A small multi-label image tagger, trained from scratch.
Data: trained on rendered landscapes of hills, water and sky, 72500 training examples, 28.4 epochs.
Rows from block 5 of a small multi-label image tagger, named by matrix and row number. Rows with one number within an expert belong to one neuron, the router's apart. Each number is 500 + 50 x the weight over its row's rms, rounded and kept within 0 to 999. All counts start at 0. Numbers have three digits each.
Before each expert's rows are labels from the 100 images, of 14976, where the router gives the expert most weight on average: "lies over" is the class under the peak. Only what is clearly more common there than usual is listed. The data: rendered landscapes of hills, water and sky. In brackets: how many of the 100.
# router: router (model.blocks.5.mlp.router.weight, 64x128, trained with AdamW), inputs 0-127
# up: expert up (model.blocks.5.mlp.up, 64x128x128), inputs 0-127
# down: expert down (model.blocks.5.mlp.down, 64x128x128, transposed), outputs 0-127

# expert 55
lies over: steep ground (61)
router.55:529532466552538545464563415468389503526513513539573434436510492440550561429466437455517442495578458548485524583555553480552550497482407470439551489469483444420563501519435446465429456405485389485512462439548446428510465477540510507520461439517464453526522538448417386490460447460533459460547419545512569559594456528444445540475535432452458501492503491554468498548474507443417572431565
up.9:493458550522503516465430426470526539459495567470450461540536517495487500452557446475479478486484504496372484477490572468486490540522529462530516620522484563586480555444482457579467590484444475479401514508555472551470465595597507537525561469483529580524494476402419503503619461495392479500493453476417499484501439503492431509555417540640451412535457579557509471583506520458576525457564
down.9:493539516532497564535500563520516511532453485541427527394506482527524463473577421487448505561545496444575423477558533490466571526488579534439377470444465537547485494488572507505553478559498514667422512563487432534553467521514538499423497475516441512464592501422623522456460525460446473536483516577497544484521439494477385455417471501571424553543485497491545602502499507402478505455419
up.10:406500495541624476535389421491503527538508440533509483493459411504515481477475556450506565472405388492509484529486513539554453540499508420490534545519411523502430555478448527511457593481513648387511488454490470494484504587452489495378460526499458418524456446443461498522505500476468546527429553413568509464552562469462498496509484587474481516501573355543465531541497482445424513536499
down.10:588437484528489430415479565619509463474520514499530504440490531461455497484515461520531553459613476484489528537491461472434514544478508543487504512543542492533482465570448586616525531451480503518500424480545524438478541438450589498519506535485504462535514491423457480427597430537523608599548509575448474541525497527473470502495563520501611541582485572499533479346558485639495538438431
up.11:534476517420502512474476516431515541422429478409367476446534420499518515486491450472533492456589428488524430582481470484535505524403443487551400566460439459537393554500526474526484442418541493541472479343546470521453566513505488531562505535607522492534567554439588528574535454503476459565473448483509456467494498621581530489497457495520490475554445482424496478412470552463489491453513
down.11:447488448526552551516473534607420495473486452564502455498464543499574521428399517527496496468410589480440526466569491488518440465495466506447453589488442527568596492483418553658532441535557559461427462533457505516489629488541489575477494520496553435378474465558491446549503472495480493417590528446493509490532544480538427569498529586560515504554478413502469538499448532542498462504561
up.12:507469442526603573439512570454572532502380474423514531477492536519497569540503488500635498516448507508443584525429450576450553563491600432522426491484495494427511516512448550438469555437468492508404469519577461514510533530516537533463437456416603581541576475497491403429623487464493406478500472483542478546470493471527441492515462538520573488469481512515537569551509533498574536427440
down.12:521542463467446336469476444495451473556472556524559484527510536535478540566617518419495507427498561541369511489447516534516492576481578567477488401430522493524507533503450401406453517558563365578474497499485552523627526462537520488544476475540507507506447502539438536439497575439472494508456438599541502411542485517512550476501476521525499504586523548431460496510469502533561478482429
up.13:539525517527592483499535481504512505519508477573589637497463446461460458543486534563551506505494568553471467526485424552564429441556490588588507380486563452442471439499370457475428463501524435530449500558475563570535432507463436517484453521475603505596480423495460495478532457533464478490546449607488386480442492531538465625507492562470545467512457508450537448535443441492469506517488
down.13:408553611471415553491500570453501455538513569488502571538453570554533533580523567522509442516563392400562487546546475497369465567425544537483448522477526518549530461417528489460483455468483546498442473542555535466472464461567438533468490545527530579534437489451479513528531499525398485441457528471500416512492451474516590604485404547464466518504556375523514453538505547507508553429444

# expert 26
lies over: gentle ground (77)
router.26:535597512439433447531520512503526563425533428555568494492507546502555520530499577514452503445491563451428447424564521556498507534472486607496520519583560539373539466524444422505431475524450563553534531446402489485494445491477530431564471533536455547380533460573501513479480601431478501439512437539535500449480418499475470459389483572580454450561560514432509450468549435484495564486452
up.1:576488465495443515454482509441567541592457598523477523514473473494407493495502475472538461417541471528646462486540456566461411503459488480469472471465513477490499572555525404530491537535563444538458428516395511553523445392420406506496574523588529461542529449502470555548470437455530477523568481596492558537423440468530491558462471494479526529601530506540453561553430486422561455513408
down.1:541529513418503523457644535478477504495447582549524585524531523564519480551641490508452515593557464515527458389454543436435542500461493527440486491551553516568526500490550476595497526482471510422524533588453520477431512494585516512543474526559463577435418457485467546445517461529494455567470457604489559434515474507466468592506540560456582559503505522452482536497483362523420506444458
up.2:418529492473463517510551561496463530519529518477513489451489426543516519470503512576440497565547540563460573520476481475575432534520528396538447591561591470509446519526485535584519473502613511537478485478532515461482562460585521530556408544462407471466516539559428651504586526606560450472540532434481563503423449505450497562594431483516515547435511493533518484588500551393486456527555
down.2:469443539433532593539482548539467422369562532537550449505480424486535499517491454552492423397449473520530451479498501469473530463475464454600514426456538442538503513482449467469481497488523445546553492465544400508427539519518602482467489488484509471534484533530490445432514562472546489548488515509463493565605586606508469497487647409406579474545477438463542520376516562449463505572484
up.3:416445500576484469498519534499505555515475534433534551429543544460498512469513542445512501524471446450463429597536482391518529447421408407518453538536463458451569495497486501518553519565441576562575532492559470516479504446506473460520535538518504529417540517542455552561470575482477360571435627504493469447622520545533572559509483562475462537517454454552564563496468525433460418398509
down.3:494547514435473476557526512505487459467528442586450495629515561570398591469424425439425476511519499508554418492508595567494488521551435503500488489502508505550486530552484469454591536512370479578560519541544462552448560484475487491529484542465481577517453394615508511592472535419503441513627529429471442549470560472549440516446472515568496433563565509482506454494455552492459524529474
up.4:504461481501507567444406444435499506453447464573548508468508472460493583486474498527519423544500477357485483519405498430576451505445418597510479627584499515423491521446490503608497531550457500437462454472387585501418508447493531529492529530569538453497476443445537486421424538513489484486578525469445478506486489489491502510459550580521632540556449562410485479496493453446572494520554
down.4:547504508537530518535583493473463425464462521488491559542463516477579511499513540539497458533567456463568467440545557454447433418445545512653489460439490406406449491557409518584412500337423504455532600530453469452480565519474451493470490485533538413502516474524546497546519521550491475441447437512553558562427476483501467460526464483502424546422466455413527504529479453492398557508530
up.5:393534474489478590476508334514505543513380459498463624547521461505495503448468523471514505487428515390524456505539543437552449478531470447397447484509561516460518538501543424545551399514526398473429518480414553504456553468477534584521496491472543425519549523476473551462456549483478481590556508571591535477440461468481539516499511533518602543422542507529448473414454486497492567553475
down.5:516438650348545502447536452533470447490459532485528535490451528445432407551495534532455461526533535524514575523445439474486523489451544456591535416510532499403545573508433533581576506511504523483491533460443502476493538452532514452434439605605499478557513483584601496477470464480471457466496594452465475483498432517547445453572543503516524465558534527586584537498491503531501581595530

# expert 15
lies over: gentle ground (93)
router.15:457552471421512532513484570547602572484546472551557509401478520442480421538587511558455525494442546503577443420495455444531425550463567573597485550562565561566543440445482461596511517563467500479578545495459449533491549502502472475577564537520508448468605463539567443483602508488446441457497562492541539423500517435462542553543449475488464526597557477460540476427565542451472471532462
up.7:489519431429470489493520455544513443473448504553654467459520538509469475452496529520526411537563536475489454498454483492543524472534465567384578442530482539407442370522388472489455415440449549610517450513553482480603539524496571463461512429523509505454568419499564598493452507521518520449485454441437490539471474455506519594429462458419544545489489488531414436478493510577496462463495
down.7:481513489608556459512514426504483439500551505510646572479481483567540506462490472449435379513487518439498561521524532578581513514443479487462582509522498539517486480527456494592524530410537405494420417510556558550510529578499493498531523527552465493494546578471580498591492523533546513521467572499515489334536453521468498525523424468407554473466439586501487412507599434502497497518574
up.8:507520532468490528570521577524433427441570541576507464431518526447485382452492470379470457488510554524472484597520461473535546461556487465497510411578527510443481502420471518548598443443546510450488521560538486346522523592528472474516508470505562498527575554535419393519468568487516433467535417420426386483545537430482523595482549524538486456514492508521526510473507449502501509411467
down.8:498495466578491547463549582519460533573500503481620512505529431482501493476530522501576559440490516408404606467458427606567514473447407501503544458454402387491453528541473494445472408537572460547463512537534559559433557416585529543480531444522423481481485499558586478488481433570468439495583507483502512513528484415454417490519425468472467544512504457518536461420478463506534441547433
up.9:529513509522538413495416450559500565645552444520578418492428590443531493524458570502451522480566496489506564504486559462486546519525430481576478407565433435520522506500401456481498546489461504538441466501459433493495514477526526498453449550444547384512519619490460478589561520442569431502424431470539501481547542581533530482412535554519497589588472497533450528508515597505497485433528
down.9:389515466470508461429550432487589467455452446555527500527529432507552482563543458468436534453502484539585517431529633488469463387504564555511473502544519514526575599461471508534528480484496472570497559434532484502608522438493388493449558540442482496588512458394515465432464559547502510562381560504563498451407536428533420532499467499481478517542542466520600541509556511518503519556520
up.10:352534565497536527476472532545507585450466478548556550527509426518449487447524530492552509507529474520543424569534554433513581521627481496446536489537509510457489570466484527556484562509408416555495488494487478546462588487549449448546481525467471496483522573453444501470583539484473430444624560370477476452531506503505546512528535558478476556412560526497445485374470553392462564447466
down.10:516472498471564465510533541450588472518536510569524462547462469477549529473549535544484482476530544675487526558521465597420545443405435432454544438494466532432486541540477434552441495518602406517502441509510457446422525494481454522529518516537454539525526455437612580460591504538438510407461539537631430497502502481526532531513496513511437574482521519547461551488469575526626514529464
up.11:547444592485460577482555414485529531563468632570477354474518428510521639525495504594514453479453519494533511535417547595463498536511492514542508509506491395466531511486503459462575444428457467461494562560510462401571420521457456508564443510499517494525556505529497470507542486409513473443517403464471531511471503487460419603517518524490522448527539456481571472521481583512429544563579
down.11:554524555461506587474506490487508508442477556479529490530537569450444440482445470567494447461426557513468493452544466370486512538584541539385561556460486470483538494515488525515472490428494429450408404501431496398488439551591571475483509435491448427553589548609457484576482500531471532495476558447509526454516505512529431568542509522392502569480481574470523446474588410567491495592527

# expert 18
lies over: sky (100)
router.18:414522612524538549561472506482572512440539585500542495428597545504444467398493540447608438475456560509548477529398529487482578523502526375570530519486481455468552512514461448523437460471432426409449481553500439511583434508477456441558517556517582499533404559528533483517533478490420535449560554500528550433517445468507552556553477428439462468485537452423547444468509546520516544558497
up.0:455543481534600527544582570623473516539564462518540451526545456433483582527519485505460459582511496553507517487465508460578577518475404495497582503518472522558549498499580444501524536419437484409485532559425461568455533571480548507445431605442468534552532466594463554466482530443576450507540412504497426551520526486416425457449448504471467556517438583465456402438483504534535488560477
down.0:516485512394520552447498560411552553564455540454432393398478477411486437483464633574459567402484536469488464432443553362474492527507496493467457562487536577480551574477462463505521432491492442450457472475595548545428462538540461495443524498517547530603542506483484526426485584583498500449487575471474446495486564472519475504437446527538505474511536474537450580576576490519493525509536
up.1:492512390573513546515488530554468507414425438511471552498519454540451481508409563474466568499494586570496568503523462558431506507464586545544498465475509446570465505449510475423555525433541525501458575541546508557578545533440461497471479488470379407547552522513467490514547578587520621597488549580461496505448499461469544499601496555458488468474627572452510502604495527441492516542466
down.1:469573537494566421541460518479592564598524425341501505520460572550608534456537504433515485445464509503459525468446457470508527416516587476510404397500457541474539462512440530529487477535620499492573540455554473490518441547485443521480475576424542381441481478526413484507626572513455487473491525540462438424502489493542575502450519490479454531528539530473480459499533459490472434570489
up.2:460477510505521677455547430510489465472554483595586511515521441488493526483447519452522413502605540429395519484560579511456493511549523484496452473443502435496522531509436511377528543504495468470538497476432453519484431463436563466478542544623505538527488540529477502448522534453474578524513587537404604513500505576477518380475430587555467489445513531451479442561515565508431532490518
down.2:495528479556442419544490497565507407524608461569513501496558438414483539517570532544555541491421593568384532515443440464512476522475485472527454418569559495491391522540503514518508508388521541396454563460461421489531466518491521553465507497442458527451552447517500524526497447477477504559440439514523489543502498490436506382438585498458552525593622498512526461544593460521487538588457
up.3:449485530507587456513527594542437479532517419496531506453529478529534494491489561430440608538477500399431540496460543512475496546478372482574440460461433516535565510422539554570445526482455564495503521432472510528489531586580399565449466530617535536480513493507549545508524488570456506428486440544465558516465416454466517560506425519587599503577498514438414412570528488503520574462492
down.3:408412463448502432414477482534473492401436499511545547533471519452460478576532520491513513517510545558518455486493516492391460495442551478494514476469530555545513527500502500521473510439539418534527447590537521547553510449481491550520517453486469367570446507519491497544492495472653489523513483460619496462423532529515446455492514400412483345416498531609504435517569443555524400497514
up.4:496542459526535529517494547625569553462514528490489550559522518530514525527483556512528479573504492476493446521555487617522494614560524548513592535459531620578473476523425447468446557514492512503520514395454460477572412450513559483589438464506572443537416479483490438520458438364493495559508544427465442522535474492541439516582479549538508473406450458426572488455540506412438481523435
down.4:554488557577443526557497527559546427469515420493532412509495462528521535471433395527579621425587518435534519424480524397456518492509477488584483543506488404398506482542544478474515568559516490591489454512490489509494477458485556566365524489467417553501500508423548518483540565536541532529546532408482547486536483428506582466471543527503490512506466614531412543503455496467427602496459